From a checkpoint of a small image classifier: widths [96, 192, 384].
Rows from block 3 of a small image classifier, named by matrix and row number. Rows with one number within an expert belong to one neuron, the router's apart. Each number is 500 + 50 x the weight over its row's rms, rounded and kept within 0 to 999. All counts start at 0. Numbers have three digits each. After the name is the row's rms in percent of the matrix's.
Before each expert's rows are labels from the 100 images, of 14976, where the router gives the expert most weight on average: "lies over" is the class under the peak. Only what is clearly more common there than usual is listed. The data: rosettes with rotational symmetry.
# router: router (model.blocks.3.mlp.router.weight, 4x96, trained with AdamW), inputs 0-95
# up: expert up (model.blocks.3.mlp.up, 4x48x96), inputs 0-95
# down: expert down (model.blocks.3.mlp.down, 4x96x48, transposed), outputs 0-95

# expert 1
lies over: rosette
router.1 092:512452465567514460519459475480540489424488588527523496444449500441492581509515587527566534538465436465531554573467514387481464492514540419487432541529540425499487539421533551480518559560523418427431582525562415588548552488546557437536486445445419492458435446459537465496470412463576460453
up.0 089:500500500500500500500500603500500627414553500500500500500500621500500500500538500500500500500403500500512500585588500500681500583368450500500500500500579651500500381500500500500399512500615500578500500500500539500500500500500500500500500583500500500555500500554418500469500500500588500500
down.0 071:597500500500379500500500414500500500500342500500500397414500318500500500500500500500572500500500523500477500597500500500500381500580500500500500500500500500500521500500500500309500408500448500500500623500500500629500500500500500500500500500457500500428500500577500500500500500564500500500
up.1 105:500500379500475500500595500640500500641462500500500500500440500500500500500500391500500500409670500427500500528500500438500416500500500441500500500500474500500540600423406500500500500500500500500637612403500500503500500500443554500500500500500500500500500500500633500500471472500409500500
down.1 086:500496500500580500500500500500500463500500377500500500500500500500500500367500500500428650500500500500500545500500500500500500552500389575500500468500500500500449500500603500605500500500500500500588500500500590500355500500500500472500500500500500500553615500581291500363500500522526500500
up.2 113:500500500500500500500500500500500500500652500500509500500574500607438500500446500500500500500508500329500500459500500500500500392500500500500500500517558500500500580487583605480655500500500500299500500576500500500494500500455399478500500433500500381500500500500500500599506500601500500500
down.2 108:475500500500500532500500500597500500500366445379500500442363416500531500500500484500500500500500500500500500500528500500500500500510500468500500503500392500500500500500413292500500500500458595500500500409470500500500500500500500500500500458500500607600500540500500500500500652355500500403
up.3 092:500500500500573500612500337561500500539391500500500434500447500500422500500500500597499500500500500500581500500500500500500500500500705500500500500324500500500545500500545343500479500500500500385492500500500500500500500500500500500500500500500500500650500500500500500500500599500500459500
down.3 107:500500500500500534500381451500533527380676500500500500500500500593500500500485421444564450500547500500435363500500323500500500444500500500500500500500500461400585500500500572508500500500500500500500591500500500459584500531500500500500500426500354500450500500500500623500500568500500500500

# expert 0
lies over: rosette
router.0 109:469461441535488545514434480430508544475519549494415406535396586407484475522486455489447521516454482500539420524587488504470535458556586547457473435439462595551516489439506532522526545500536518539438518402504566501401508524521521534552547496597641508600434542511446490444514508540489469441
up.0 096:500500409500500500624500615500639500500500500500500500500500374500500500500500618500500500500500562500479500461557500500500480389504500500500528500349500500500500500500569500500500500500500500451625500379638500500445500423500500536500500546462500500578457393500500500500500500380500500564
down.0 092:500500500544500500500500450500457596533500500500500500500500538500500500500567336500500500500500500500477500500500579568500603500500646500549500500500500637355500500500500500500500500500500500500500500650500500500500476643500500500655500450500503500500621500500500500500500500500357500500
up.1 061:560500500500409500500500500499517500500500654500500396410559500500500500500500500500500500396500500500500500500426500557500500561445500500555500389739415500568500510500449500500500500500536500659430385499500500500500518466500500496500500500500399500517584500500500500500500500500500434500
down.1 057:500603500500500500441500500469522429500555500500500706500500426500314500500435500500500500623488500500500500500500500500500500500500500500407500649500500500466500500500500500600500500500500468500692584500500500500485609500500446577500500500500500500500500500422500500500500500500500500500
up.2 085:500500500500386500500529500418500500500500421500408500500500408500663371500500500500500500500500500500500500500500500500500500500500378500500500500500558363500500500500500500476500442500500500417500408500428397418484500500500712502421500500500500533500500431385500518500437500500500500500
down.2 071:404444500500500500500430500500500500500500500358500500426500500500360493411500500500500614500500500500500500500500500500500516500500624500500500500500500500500500500500500500481500500500500500591500500500656500728500500500500500500500565321451500500500500500500500500500500500535500387557
up.3 103:500500500500500500611451500541520500534500500500473500500441500369503594500500500500418391500500500500474500500500437500323500511500500500500500500500500500500500500500500500399500500418500370573588540500500457500500547712500500500500610385500500500500500500500469500500573500573500553500
down.3 095:500500500500500500500634500500500643500500500500616500500500500637500406500394500500500639552500476500500500500500500586500500370500500500500500500500500500463500500596477500500467500452500500448500389596500500500500500368500479500500395500500500500500508500500500549423500500378500395500

# expert 3
lies over: backdrop
router.3 106:585453587567437532597477492511478481552405462532580459516468472492553458451521483524538453515532474503489568519507490589390497464457398561545468589548574519449494461469497540560465488487447493534559541551425455485583549505541491556467449547494470378393476430425467469528541511496559434504
up.0 123:500500493448500500500644554500501500602586500500500500500518620500466500500415500500500500500522545500500500625491500500605500500441500500500500545430500320500500500500500500500500500500500500487500500500500500584500411388487520575500455500366500500382500500572500400391500500500577500500
down.0 125:451500500500484500500500500500500475420500500567500500500500401338500500500500533510579500500364500500588533590500500500631471440500530500500467500380500500503500500500460500500556500500500500500280500500500545500405500500515500519500500500562632500500500500500621500500500500500500500409
up.1 074:500500500396500572422336500497500500500563500381500500500500500500620500500500500500591525500500500500500500441500474500455433500500500666500500500500500500590500500500500576446676476389543500500500637662500500500500521500500500500500500500557500500500500500500500500500500500500500500500
down.1 092:500500683624603500552584538500545515500500500586500500541500500500327500500588556500500527476316500500500500500500500500500500500461500365500500500500364530500500500500500393500432500500500500500500404430500500431500447500500552500500500500500555500500500500500500500497500500500500500500
up.2 083:500500500500609500454500544500500500500719640643500500500500500579500500500500500404623500476409500431500500500500500500500458500500500500456500500500500366403500500495500500500438500500597500500500585500437500599500500500500560500452500500500612500500500588500500500500500500500500500500
down.2 094:432382500562500500500473647404590500369417500352511599500500500500500613408500500500500500378500500500539500545500567500500500500500500500566500466500353500500500500660453500500500500500500500500500441500500500500500500500476514500500500500500447500500500585500500500500500500500595500500
up.3 114:449446500448447500593456416500500500500365500500500404500500501500500500500474500500500500500500500500500500500500431500597500397532440553535455500500520500500500500500608500500432500500358500500541526546500500500446500500659384427500500500500559463500500500500587370500611586500500471598
down.3 131:500598500500585500500608398549391500500502500500535500634500405494500484500500488571500500419403500373500599500500500500500560388500430646500484500500500500500500500545541425511500405500494585500446514500500480500534575440500500500456500473500500432500500503500500500500587408500572526500